Rows from block 2 of the encoder of a small masked image model, named by matrix and row number. Rows with one number belong to one neuron. Each number is 128 + 24 x the weight over its row's rms, rounded and kept within 0 to 255. All counts start at 0. Numbers have three digits each.
Before each neuron's rows are labels from the 100 images, of 14848, where the neuron reaches its largest size: "top examples" is what is common among them; "patch colour" is the nearest of a few named colours to the mean colour under the peak. Only what is clearly more common there than usual is listed. The data: rendered solids tumbling over patterned floors. In brackets: how many of the 100.
# gate: MLP gate (encoder.blocks.2.mlp.gate.weight, 768x192), inputs 0-191
# fc1: MLP up (encoder.blocks.2.mlp.fc1.weight, 768x192), inputs 0-191
# fc2: MLP down (encoder.blocks.2.mlp.fc2.weight, 192x768, transposed), outputs 0-191

top examples: black object (81); its colour: black (43)
patch colour: grey (91)
gate.676:169135149128124122139112143116112146178139081156106100098162110142108140119100123116108125145106131182114145131121129112144100110145120104101123134125092108189155172119095153153136108149139133101200157092107102110119144135144114147120158103113105109157149141127118105126131138149165127148144079126118136136082141119112123139128068172089112169115116188173140166105149119165127141121134153151110122147098103156128126122152157109128147119088092101090158113150121142136169129097123138101144126150115124108083160155121105136139094091147118138146146122116111127095104099134178145164
fc1.676:139153126102132114152130126135120120140140090158137155130102142145106103120115134116087109149096145148147104137113079117170111094151106158123114123123160105120082085162158142124112129141091130113114101202113119094142126164174166137134129101099092164144100096141104133118102158091151140144135124088123115109098060150138133107148156122112073163144141129135119164099096079117117150162115139111123163141113081099109128109117115068096105098159126145120102134145126143116138116117148134094106141143121136176146156137173140101135163119119153118114147115104135124133105183150140127139
fc2.676:118119130161139142147162202120120116153149096133139164166141106159150135139124094103076092156147141108128089157140113144160135138096099112098117128097136137134112128130089122117115082114149057137148126155144103103126119159159119142112116111160139111099102098098129148142138104133144138165115065119164139109109157155101136163114136112134144089123132143112116127146120125099124104093123167146137123104113140175091127129133093119082110168158120156106156091119107102131145110145104113156109113149073118115083096145148117110071122152143130164114151143120094138097127121145140087138

top examples: green object (55); yellow object (39)
patch colour: green (40)
gate.254:135173149111126134114152121153130126154153141145166117114087098153104164132147130165142133131117114119133157134112126117138144136105122098117120177105054119112141108138113078101114098150162126103154129111107163157138139154121093106116143132092134143119128098061135131124063127124133133141140138136127114107140076106126081136136137118134134113130110130107179136139117117173129106159174086172204141124155137096111147149176111114134138134121123101128101067116120166136109111114112107107125108138167128110150122179069108137133143102140137131136079121114122137137134114154164162134
fc1.254:074135152114138101107130130163127155105143181138151114049145115146089151158127169136171111113118119130136128159098146126115132116121179105113127138089083079131098133120149083071092148110119137132152100147119159149122156095142104111117134146132138159139111170087134103137126123097122149156114147126158119137101138107118128116123158099115141150124124123132158150114092142116098156100135101093143127118111118152185130121140118131158102185141149112138145136124131145122126115153124080179123148140083122122145142136094145172147106155160122122133089134194118170119117136096109128142
fc2.254:079158106114109111114144114167161160102095158121134131104136086118156130148125159085095147119105100134155087135122100113175134138097151109111091135111102110127093093107146093087095148108119126126113098149105140119133179116141118139104130136160111167119090144088123128180119099095147131133116163126128136145145116091107143143121165134092116145134123124125109153123094136150136132146161154128154138057141133116156178140129104076141123114159142083164098148120098133158113165141113091118133154129137127093139116159083119174141104144111179112109131153150135118078119116134102122119

top examples: blue object (44); cube frame (28)
patch colour: blue (26)
gate.337:174095140160147095112128170105121142132115155136139103166112103092154138168151134174080097144148104122136109110116096126168145121144154147082146135104126112177105102140123116149153095164135133110121080136101123146137071157150151136122136160136133156134115126134080161107123156120145119116102135123087149147107127168142125139129146100110140110083128130081126132143145122177125121140092125092123124114125114128071107093113092090132160144140153115094151097098091143114103130142171140108106112100139135139107159146117139131146157144076111161132136099135062124127088148162135130113
fc1.337:145105108183112131128107107119131144101149173164096137091104121117131125112116109132091110153154148099122131114124146122211135171120106132127130148155128142098087119115061089141117132150145152159128120118095125162114158142155104131118153163130165126100142155091102145101131107112146095109172168115105129092145126102142109122106147109151116114179130120125097103116133161141148150101115119133118159140105128105130101087088154095175134117067155155119114124139102126115135126095105104134113102152153140129154115151126090146107135120101144129132120099133110115064111142165147125184
fc2.337:108112096164122139113128148133100137098098123152152114143117129112112101134109118120090108077169153117098099121108138134114146115155123146101171150058101112109109107158110143106133158149102127112136106141145147147133149129138159172159151163116147135149143133098166137131118106112102147174138108143130158199149142147125132159123097097116118135109148127117144117161095133135152130119092140134125099139136069100099120089116071120092136137169104133148110123089106130100142126117135120149124103104138147163086139133137217135127170122104119163132151140148113164152099095150143107104

top examples: blue object (70); its colour: blue (32)
patch colour: brown (53)
gate.6:134129097116156155159087133129145121157073141142104117170100131190130121131144172153100131166115159138097159095099131100167158170096105148152106142118112093143133106141106164119128108117146129093078088105107119162141148144172137122116131152079163106134116136097092134093121117095154092128143106124133120137158156149099089134105122164138139131105156121068131120141131141102132099090150118121140137145151131143172137114093121157136097123121165113085130131141090146111140142135139101138143127148105161119062108110164113122119104142129086160124111115119160106141105123099127125093
fc1.6:154123070107134142153075109134168115148068149116106131177127108162131104138148096167126121147123176106122188110072139104182144165091138099162146131099096119130142145158134124137114111087150163149103113141150155151120147178139131126114111169102149126086106132132096146070095148110108133131148134137130116130150158149135136125109129146127127155106166132147130120134114135136166072104122134108119130165154109142147115098109115108127082099132152131110129105158078145118134135143149120138126122177152162100079118118152158118119115148112115190119125142144128139121134109126125122116
fc2.6:111164182123106121115082139103111147103135118117120133084161113095111105121111080132114141153157114165140101137152129116136118135167133145115182111120189148163141129105119100133079120111132131171104134123186166104146112128100139139151138127154094129108144156095130130105092146146129182149124126118148132117146098131133148105107163074156137153112163129143136108090128144153175119097096093146111124122146145100118132113121115147116124105129123100146084132141164122153168133121099109107125140142139166107121165143114169141129103104099114169145107111177138133083177130116101107175

top examples: black object (77); its colour: black (50)
patch colour: brown (64)
gate.666:108156131139149112150094143136103146176138141121135092078111125128130085080101104141128141116079146172129132118117132154125082119095162177103137164159118101154143155151094122124122144127175168113101154099130116132110156165156112140124132158140135139120162122149133145115159067124103099100091130154097099148126126122132136094160121151110139132134095157133150166098143166151137121132139126174148122124163100141110140159135118116132148061133107163099134123117128143109160159083133116170155107100171125115148178111079116111135105114131099168110133155127142122151107105153111141117
fc1.666:127134151149113146090106126198112134145127124110134116097114169106143130121171114139095127085181125143097144112165106119086122101113113122112142110110113108145113159148130119114124120103162151158120079125117165132054149159177130141093127137121126130164177131084124129088158104134131141104116093152109122137150135098186165108123141106140148126153136117124128128117115130151128143152087127116132120102132151170078096128137121144137116177151123136143109116131155094153109127150113163144175161165119183110091142112113095087113097138135090135128143100115104142133100130103142101094
fc2.666:097132140123136099113130085116100109138104147123069096092142156130102141094119172138142130136154124108084132157098104138143136156126165132155125113138096140132167101101121119123137146164130195123151097122084147109113147105080141127123136149130137128149133117103180105113107123092108119111117150113102086138121125118137124090159154107163142126078111112155169121155109067141130159160133128115115107180112108148166144095083139153138143126110168106130111133113136108078106183106127112129103123154133150139155155112105122115103086144124119091142164094131135105096146099124156117166

top examples: teal object (44)
patch colour: brown (54)
gate.215:151093158121148097117133114131111139127092068106140094114140141145120124092143153125114165113064155127091131089148149091121116088139142116119144095107111110165119072073153048154144126119134131148133129131105079126121106103176128107126183125121150127141136111155137117125114141148137147115123115102143160119147156075128167177131108073126147122091097142146125089133181115135116144145123136130139125133103116152128141119115126127143143128125135113135135140151079110129095119138129138123128105087111155161136153127111146127108089148139106076109143098136139087189129127119158166141
fc1.215:110163130107136156157122116133137128144157127160133168133140118121133161148122083125153149144184147114115120129085140161159166143126137116134128121167154159078123194196131172141113089127152145091135126115136149119134164135101135170148098148141112105154135138157139125170162118137119163152150139135137099127105114135137133125113121136133083128144146123116137155106073125121138120128152142153118114139157105088140116122151127131115148114140105085076145133082118133099117166143127118138132160185160128109135118114149116136128163147168110161116133178174156152071107163120116073128
fc2.215:141151166095139119132147185147122158111114076127145174122152129079097127132128130108114190192176163076101089080149123132138149139118126117119175140132104128104119136108130151126105122152129143097118109142115093152080143169154138154160136153129124115180149143178140131123157094144143122141109125101148103159107144131167128148166147143130132157134105130163111142119106130123124114135128134105142123151161145133150129124164133104122140107075131146096131116105100132155128154154081127171128142156085102147116100097122133079141126172159107104124133141146172139145131146125098112142

top examples: white object (46)
patch colour: pink (28)
gate.170:156102111093115120118154107137119132149137133137140198158086103141141150123094103121093103134119092113149082126184120142102126107161143144134110099122143162150129145143133115154142127158096133154132145124091098156130147108153155137139044093144153139100120114147148143143115128138116114087140168110149125121136102100084128109158131103118128163132179122117164148122118130110129149069119117145063136132149089124148143146070112132103111079133115140149126118129150114152136106147122146094146136100137135089164062143143122145087179127132112111128122107165126139149130107131160120138
fc1.170:118117158115128083122129151152149120161092087141137126135139132120150130163143150112103092128162114110088144095128125134121120128148136110087173157091086163099113094147158090116123102138060106072128154155121170146126119157152095156094165144125109185114122112149134144136123108111103086118134121118138162126138156103115085176133105167120086143162149136109133120182145149147110094171133165133145124130093141131151108154136119149156142124147084134129115101106116133088102129111157152129135109145113126140132137090125125134174102125115095156112175102155143083110154125116122117128
fc2.170:136156093133124113174156092137087149086119158144132123092131175176128102095095083151133129114090135169144081141129117154123134134088151166171083084165165080106087141130105106145104166130150149156132112123140112110129146111110139107146109124133140140114158169126119131126131148080089152109107132139111085134133084135124144131131110107130115141123105107109114133080110139116118106145142121144111118137110130146144114108114137097072084129148130135080153138144159131184140174110140113125150106174110159157117136142126161119121136101130164082106118159113149121148108106156147147117

top examples: purple object (94); its colour: purple (56)
patch colour: purple (40)
gate.581:144156198081135165133128123114150071128150121160130147156113150150125145165118117134117135135138153157143101135131132099094144137111154168130149155123132124170131126106110128115156154132125114099134130123141117161150132104142140143177125123102108156125179138128158091121076186139150111128090140121122095160112144116121073141114121103150097125148167153132150147130112114134143103097094144166141137144133128111100153114126172154155115163092168131164118141112134117135125157116115160120149140154092134108149090140113077155150142157111200141129098127130166105169139153131162178130
fc1.581:102159164136101136109106150145124151122134142140110104094079137096103153120114130155134115088140165154146160121120151107094135091129162138093107122144121141158148131166163158117124136152133144145110109154130141113123102101140160128128118162140143129146160161083119175103124131148141103137156102196144089131139156121140144160106158109109119126147160103110117130118150118181137134143127152147129113103156164132132150165143154162151139121147155108173089120152069105155111199110182146082120082146150153088106124117134121132146146128161132083152088141143140135146134126094114127137
fc2.581:140137124164141110141102102126119112129115136090178083132149095085140127145119118111119142129129132098099133061105130136109145100149106074117129144197083133128140113134154139140136106153099168142114130120131171117128137180141116153130101181115118079141165116122139134144164115168091129147174143151145159112160130072127148101111112177092150095122151093165124163104141149119135134113120117136132157102127109147125128171149121112100154100100123116124116172163112114140109112132107111150097122143127170073139123133159154114116146154128110168126159117144083125120106121154098123136

top examples: white object (73); its colour: white (42)
patch colour: pink (49)
gate.504:123142139146124089147122137118123162143155109095156168138165151115120151139095148118150110098120177136167121129123158106127147155121161112150148084139150121151157163100140140118153120150110119158118163110093127111154150115136145153133133138140133120121146098125098123171136120132148146115134112127180112150125127126136133147132173129090096120129148143091162152106203146165096135099096167148149126147124092130144172142145137137148143122134138114177123093115137150099183096174157123174118108104073138127118109161105099119121161148144152104118142100147123180102105104060141144136
fc1.504:148091135080135156124111134131116131119108142119105113099166122137132137116151155130115173155138088119116115152164147155153116113114117166083120144138131125126120076144099117148140140110119174122120136138130121145144110153120125110099141127128102160146132063149113127108129158095147120116159130139120140140142105124104107109149093152112166131147101155141077101135078140138109136166141094114150103142167160179151076112114168137122122157136104163085150122136124128143054125126147126095140132139160068136149170133195129147135134120102100178125112176105133109136158101154123141160
fc2.504:131152088153120072142145102142142176164124119099133131114103159106100118163105128142136116129142142126098096173114126139081132121132142143175144097148165127121118150110150111120086155138137092134120158097116103131133166135135069114129128134143157134156110159141124136182108148107110144088125104140112108150114140165114150132137129126101079128123154184134166140145137122141173120090117144138105142100101103103129152150133135159153177095114104111113107148106104140179186140128143107112112127124133124083134127151091141084128073106117180094160118116125105154118092097112134133121

top examples: blue object (50); purple object (39); its colour: blue (25)
patch colour: blue (25)
gate.719:116133113136122130127145077090154156120149123127104105084095133117167152149148131126136119159139135144138125158156085130117154112136127133125138150144031060152087153151146104154098082176076148133141120112123144130163129166156132126163136153105153122139163097125130130146104181114137140116106142103113125126144111149146098142107119117123109169125121133165175140127105160163133119148092099095157162120138127122106115134179113097128142145138147112129099108131143145132083158152135143153107151104140109109086162112102113099119127127107170150138114089110109104154137171124132098103
fc1.719:163174101119102105140116144154100119160111129106138127145156098099118108072100126064134136122114108124139146100099083165155081145107128136123120114135157144111136097153137130108174135100142108086100160130149097138085139165103089159093132123172125071088118162109146113116127134147129113154110113109122131134131153147136122166149091115146085088147156126097086137138168139133136135081147136135075072114106148091129104097112131131116137154160108150116105158113129123135143124105147140094118134142159119117150144152141140131135135146151116114114070107146166122125140143154129170096
fc2.719:131171156160124088144140167144124142119132173132143147117102106155138093106132144118110176151205121120124138162141117168100101131137120166154145092135114103105096136144161139106134128141143142133160174123133170130133102120159129111158117116157084097120123131105159107096108117150133137095133071100157084114148163167144190129150113078146107123141113102133088128103096073099117112114134124141110178125078110108104146113137134113118116114178123130105137060129165100110134098114123128133130161140118134137163130127147114122150114123122157143140125102102090140148143135133135134108

top examples: purple object (52); pink object (46)
patch colour: brown (45)
gate.173:136168118093130144148111139158117128119167157134115120129147142147113128141138150173120142122138152103137105107099133096118142186121133158123116122114150142150160109123100128100110113146138107151155106158130102128135148098168109114159093119136085145159147101130143114089150168093152116131187128131120134148136138142175119143141165129140150103139123139115132141137110131152114106144157152117094147126099151132182124082121142090078161071093141147135126092111097155100152133098142087140163125105116160124096121105168127083145071173206152145140122122161155127103111128121145149107
fc1.173:113133141154128143128157108060112114148094092127156118108092137121124142130113117103142137083121075114118157152135145172113152123144116106115112098184115103108119143165130120162138123118112136092110165135111138122118143140087134120091160140134168106113149156155112113139128092147145174136123137125127132101106142090101121130131114138141109139103125117101144087115148097090139176114107096147144124126142088125074131137099111163165073155160121128111143183159129107151098115136146168098108132179170097122159144124116142182125174089097131105076118119120127122127142140123125113162
fc2.173:130100122127164149081156147131101123144127123141135099107154132102075142110164119138143134116104148137115112106121120127128144179093117118140082120110098121066100149163112134113162096111180096081136100140083088154143151149176149099102140144098131152157117109127127103152129097122177116117114168120126105129139138111138135172185158157121134136122083137134114167138148110148124133144173163165131111147130126132135137134072128122123137124140140112066140131099075106119130109184144088098099129108099118153138129104136137101122143113154115132110133136121163122170120099166120146139

top examples: black object (50); its colour: black (30)
patch colour: black (45)
gate.381:113136143167108119111147091082138102131175090195128103111138157112147134127118111119116133159095147118119163107141120136163137102125150117113175161155157085122173080222137120152172149117103155134109092142091117126121133176167111125144129141138066108124167122098168111098136149145082125096100125148139125127102121134157144159092102117164169117150087131098114132105109135132137147146125123131132166118202141151143137130106131156109120084114141099141114125147143118123131152115131134105144147129117149140144108121134133134122123108119173128082135119132144134111154146126145122128
fc1.381:131109116168148149101210105126112128102109146133143140176138134155172154104135156141103161143124106129145108144155106096157137142155158111176169130146175145118133112138084125134126100109172144134153117115098116141117117155117146160163130079171084086117085175120151095133119135139140139102108150076153129130130103108146130136170122150140154193111129159134129092098164126110118113159112140130127136176134126136118116100155105138152139135136162108105148088174149107103136115145095117124115153087104131134138106106127144120121121125163173155121137104130138120139162102122140145091
fc2.381:105115123148148135166200105125124115115156157142152124137141151130176116145136131116114170158153097106161165112159084123169086118172135146108135113112158149130096064129103095104130129133146127158111109134129139140096123130153152125143119101120089137061132160125161118152083139128108132114151128099133103106145096120121112143130134156143122178143098135113145070108156133149158137154147139095122131121155142174145078099140116116105133114147132126081125103137129140119100135143159113096113150101123109149104095109112146121115113110174189108106150128131187112152145098161119118114

top examples: teal object (54)
patch colour: pink (35)
gate.256:130139080121156118114086114106112122136114117132112092134088106115171131123141057108113111091129160088156076144150141094130130142130127104111147131097116157138111104106146135156111136141132142109140139117119164136143134094115109126123159138139100120111101149187123132102135123120118147139154135118139176112140125091126129132111158109152128087100153086118151144095127123122128105095097145136153112140143145118140081098180109085174116127190154097123136114142160142099150121131146106130116121132127144095115071087104147144102140163150103142070162130123132155141159128131065123183
fc1.256:137091135181117142130093164129120117175107153148147151125124132127130152185095119142113086109142143106112131121137134127118141143101145123099105123130165142139107137159138156108095142112162121115161107121152142129136128105112122144126139130122158120150086143129131121136140107147095138132135161128085106163103157120112169102131151065127109105155121083153134157128097102150109139126115112109089118070119135166071138111138154087150096095107122143114123080162150094087101114145148125132124054136137153131117102109081120160146131138086165081167161133116122153136130097163143096114
fc2.256:147155123145104121151155133137162147129112134139115183177144131138107111155117095124150115146126141112113129123118141117093117159119104138148137115140150093116125176174165125111132132164149117116138146168128140095090144159118113159143126111123163129147097121076137141149110141108135160113097099132129136126137103163171211128143087147085107156134071124146102112138083129162117165158119096126137140129128134157073094139102136122139101138119089187129129113106123119136117137115174131153121119147128093188093120095103132173124150117146141157150131168104126105121118102142166143094

top examples: green object (68); its colour: green (36)
patch colour: green (50)
gate.323:136153152112129113149130084110116108149100155161118103113113137188144166141167147157112130099124118122136156141143104162185088108109143102147104163074107122187140122155111087114101144091124137136169125079143098128128138114123109134127127088098065085116144130133117160150133148120113153131142116139093135132126118073103175134105145144117131126152111169141160151118106119121201164163113101132149124139166110146150097130143117152118179148128153132133137127158112116121077133136155095134081119138151141145124118132107113134105162154127096111137101140164112124144114118147154119142
fc1.323:124156139097134150102183101086150116129115146145071140135093144169144158090178146138097130107139113124157115184120138162159084106139077143138118171101113105160142137127140158112108153130167123150128140111107088160134089120097144120118138124119131156106147123140128199169137140107134125169196149169148167140165105124092145148124122111113174152110128135137144174104127141130128134126086139158104133121136137141130132138115119128153141143102124125104133159135126133097135105161123176103092129117142157142137133179132114119104169117143115138133098130114107171130112125101143156092
fc2.323:103100132134129123156142125124139120113134126108107105119115150113134137091128145109101116111121117146112105171105194110090123104143144155160158156127100148131164148137116149130145164159168114165132136158115099173132089119094098094098119098161181140149164144117152129129140135092121158148134148152152154194134119151077109105146084090130123157115141115094130106136154152082104119134130128114118119149119132160100151151118145138151096102087097117065115161137133131141112091185114129095088081109158138110105143144163126089140127123150120120146135117120120121150107098119145122077

top examples: red object (58); its colour: red (26)
patch colour: brown (49)
gate.99:109077125186120155139087128127130127155073127132133151105166108131145125105142139136132153107125123136104159157103160123133138130074075107153123126143096090131112115127115117120119119159126151152118134131148123136101140147117133158093141137141095112102118108184109143120126158121115147118152138122111153142133119118139167152171113130101125114096127092079127110092166085114188148152138112150143130166129045127154127117098128158160132103104169102087168142130112120149143107114130170150134129126144115153100158114124107125102091099059141091115142104128135135155135148156160157137
fc1.99:141120099153136108132090129119170166079194128139149139145122168151105142149158142135143104149110117135144071095136096136118139154143123129106139145104139148094141162161138086084114166142155126110135107128114131082147095129120117102134134103100130182136163100139118108118152087123138106121133091092108158110083116116185125069150124113152143151146123165126115154134107118146129191167104164119118132121131159126154164150094153131103162146130101088167107116111129121074113135129122103134143108130117135136141143122104111107150147148166126166136144142153093128132097150110095148140
fc2.99:136131100136141132126112113144147144117128091120112095137122133153094122110150183151157125094123156119141122098155134167168141154118096095114108134098115150125111150145120084126099135127151110100164133154118087123136113129110128143159137121122138151189188103165121123148149127141159105139141089117090155076096105087125122112125114089172176123109112148126110142096106113147129162115070136158172109075109102112131099119143118107148151146155097141151113151091141122057108117173097126160142092125142132125145147104152115088122137126133100120125150111103129137115129081100121170130

top examples: purple object (45)
patch colour: brown (55)
gate.262:110132124091103172173095094114146151103173118074093123106139130146174140141071117101167106154114131181083101137128161125131120107100124111119111109111155147125106135123119143132126117106093135098102147121140121153146131126111130094145145161117134116111146167163206167124175134144118155121155146165121131123131136133143137108157101093138145122111105127107152153149162146152102129126123116142142155122126099107162152144132114095116110157123139111107135140108073136104128093113131156147125162107162098161108094147107132130146133113129134119153080131148144134185100112143180071151
fc1.262:134150131140123160127108120152135105097121107095126135098100105099131125119085114152127106100152100110133149139151137116114123127127122110187107145147133177104118125157119081152153132134081095083123161147116140171122130119114151140121136133144152117086163087203128160102107128124106107124167147142099132142130121193176115129108157115102102120131135141163110123127167159131092085090138087087114133124112112100145121133140095110152133141132165076105127122166175155147095143131133089116130130166124161144190120178141123095133100147120135147128130146124117133156133097131136099144
fc2.262:095150131125116160156178144106106163090139139102112126114137108171144122120106103145130119190153061158133165152110119118131140127149117152165112128128118193140105124143152130115159129095068098138115128120122086135166133099096129108156119133181082105102148178163108143143149103133111131156136098111106086126144153099163153098120122132150124097115133139130129133183139130148137149132129119116172159120096133149130145100111116105109100127124128112157146129106157100139151139124100100115080115120122175096138088142125162158122140146140124164131154134157144160142129178095159139139

top examples: white object (88); its colour: white (45)
patch colour: pink (29)
gate.407:116154122128103162090151142111160140135128113093194156154161077186120176102125140118173174148105127131147124121096125143116124160148163117145128120094109095141158134134095139113166108079129137095136144174122136132152132134150163167133134125153137097151085155139147105134147132135128113133120143071145125138072160140108124158148129110145110110109125122093104146135139121126122109159124148158113145134142104065121113090153108131147150100116161117200154111116139135134169131123114142167107139120078154084123127105120114108141162134104120116126136119159139130146147137110176133090
fc1.407:129128154135115171079160150096189152124112121116155117119123106189140140092146155087145146094146157152143131125099158114134105144160167107124143128125097096170132158111105135130144164097123145101126119122115106135102144121115144153156094123133122088119118175118084129158148123110121136161136127051119114167105140089157148120174123140136154136100114062109093123117134125134114150174117158140123143144112147081076131097137109112128132110113139111146141118161124091151165169118104149120115142155109197102114128118116112124140129094141135154137123124144131090135101152140150130144
fc2.407:120149098149087149130184152130105139155094120115128108131141154109124137121106157132121107159143103152140138127154148130117130104206124142123129103110118126124142106117106088142117141132140123095095181168121170156174133126144094150114131158149119141137086098185154122153115127134107136156158121111123086114137147140083155146100119140137106169145107153126172056109131127148141114075126129155087156139119168156142091096159113113089126130127141115108111140113081119171137150143122130130121163122131100163126153110135145101130068141139148137177124149166118118145145127170110149125

top examples: black object (71); its colour: black (42)
patch colour: brown (45); black (28)
gate.358:101141147124114143147126097074132061152162126108108090119115129116118142115159145126144133177113128109103110152105124113145102127054101134101136092142176136096119105148137158132165110142123110138105102117109070113119150165116137114114140129134105143127150111105161110106155121137105158124150105155100131139134118149138142157089050112159106053114130106114160144097105112139122140158143130105155142105154100111095168148106102157133141083103144142136155161096137151136082122106115114151107108129128167139147171124119114119136130105112106142131104092125105102097122167153136128117
fc1.358:126148123118153157146135079085149085105145149139149125158120089124117125109190101097130140155132122140132113125143120097148086143115119115112113115123192139129101147059089119157148106131158120111129094166135104134092067091106111119124144132138101096102129148123100123121154082146114075138151111086143104116123110141100145124138146145128167108139108091146179127104165129111136125143094127142133123145124107126112155150119151129111176123160143183119197139143115113131119092169130140147107126135122114138139120117136137118089128135114157140144156119136111185073149111093131134102
fc2.358:089160129116128152151130124089096097095159155125124113133132110096118150083143126125125097124136123110168134168143116114151089102081128179085106111098158157082096160105165138176110120153131094155130122142130102114118096121144152087155188127118137140108141159118087144099152120104146140098143128091100083136163106121117105131144074146097088118104114118123124118085127116127115151117127155139124147148136107105132129149095123104145137126144132171096183177148136122100121110095107139142123128083132117155090150149155153117105102100114117126119118088131164137079150140107121128142

top examples: purple object (55); its colour: purple (35)
patch colour: purple (46)
gate.183:124080125118136148089142116127108145077108095136139137106168132093136123147109127156123172143142128106133129127177132133096134128071128140139148134168158096150111121108101125144117117105091140103129084129135078088136145151112173162153124154130122157128122135114123131161105120119099118140112160108122098150102124154140153115098186117114122118124156103124111127141094070144119126095157128152184115071130124075136092101142100138154140096084108124097128118127125116136084149122150076129106079154136153129116134142115127115158119136105094126152153089126153118066108143088123149144
fc1.183:128135130163130152098168108151116144130114186151147127132140142130151142123122138102152116132151152164138136154147138157142076130177096150197135117126154137177107110146061093138085158131064149135090126115164163081131159109110143160106152148116117135117143150121144112126134123159134085161134118127150164178117085142116154142126112152185151112100126119105106088122118102132116132098151169124123139135116095120129173127150136108102121110161178128117115115146107112159121150141159106127121111124086148143135131150133149099130160146123156136135118097141144171140113151120168139099
fc2.183:129130119183138121084166135119126146130119175140177144156140164125142098170091135090151101131147143146108139146122148139092103124147117109149103123142122141161104117177140126141096119136114117079074132113139148127123132124114143156163119139109102130138136136164139152128125130121103107137117127109170125103121048141108165090107138160111138148126121161128113095095106112114110144102150160115117144129142101114123150140107158108106167142102147104109122137123077153159146129154128188100114144145132085181132165116193128102110146137160132175125085107128090148165109149123148139116

top examples: black object (84); its colour: black (43)
patch colour: brown (52)
gate.479:141128108104177119104093137126147131106148145127136117096124130171141098130172183112167158135150088150082077103081152162129119146134095165145125112131125105128171164154116122131103137084124149145124158096113096151135148165109116118104093151106134105164147142135167141102165099126110130126152130156166111147103137158131161083150133138122179098117066112130150134121096158135131094122130108131148130088163134076149138159117142154123105144097115120127131150119131110174137104101110152163131126108089132122131127102100159120137144112121136118154131146138105164109107087068131130114
fc1.479:138100113159141135116118134118100115109122148153108128148137111116116120150102124123081160124125144102142135133120105066129165136136132132105146075139166164106090099104124170120151126171193122121089094140112145111134150089138108148122144093129096144097130153066137097094062135151142129101100102103162177142109122143186105163139150124151112107110147101098088103155162152119148121132157118119106125136126126122122134124136126153146082083151090140155143127149136141143134117121089133106138110113122104155142121118123131103121162129133129133106148114133106149105168152203106126083
fc2.479:136128137157122141163141142117108123077161116138153149115110097137111153134148102095085123120136152116125167166126092110127137143115076107105145111135129141114078146102111163100117078174120085154122086132134103129182107107173123124108138088164132080065116130131133151120097103113167099114119101126146130096137147144150142157098142156144093142121137149114091132156154111134109119099114143081092122080133096100136121129136140114148131156109126129110131191141127161149142152108116160142142121069092143107091120090163176130127129108138135145128133128111127155123150149148144092128

top examples: black object (49); its colour: black (29)
patch colour: brown (60); black (25)
gate.521:158118161137112184108065076118158157152112127144146149140126111139093165117095178098091119095119112117097118134088127143094134116124117149119130132129129143144100140133170165168114094112112122119137122085116122157123160120148114131150150128097126110151152114129071119139182127122120110112126124098109116163164121110159152151144144123156092119144113121112124113169091074160142149127107160133157142138113135145102101125137138131093130107123120092089067104095136157125160142109108100140121110140133114155140111187125143144099108092139129122132145150158125107142153141077161080159
fc1.521:143129108080140142119126118137136106150144143147158103136129170155109137170127187107093123132147137167095099126165168170141140153125113147098158093142101159117131112090109101130149131130152113102121144094116111146160158071165136133117111141082153138148141115106132130129131146127099118150131147159162096147116150087127129129178111117177130101141111096113155132141145157173121113088153137153168145115149133101111119148150143143112128121125130107091156149086140087155146165099147163132127082147139142147096148138129183086126130150121081088171145114114117093112126143136129100164
fc2.521:143132111160138128142149127138133123157113108133123101130132116170126148137136149130151167089103153111116087117066137111102148116121154128157136168108120111166201163138133106167153094089091135091147134138159117140132153167155101126156125144120136107114214127118153107140163105128141119135143123132116185149142135110119065172137173152104144090137152169123105135128123150169125157112110115150140136119126125106171156103138157128162150120105179117154113125156133118118081125098114142148127174131160146119146127135110135092161116120140119137124132147078100139161141099114145134117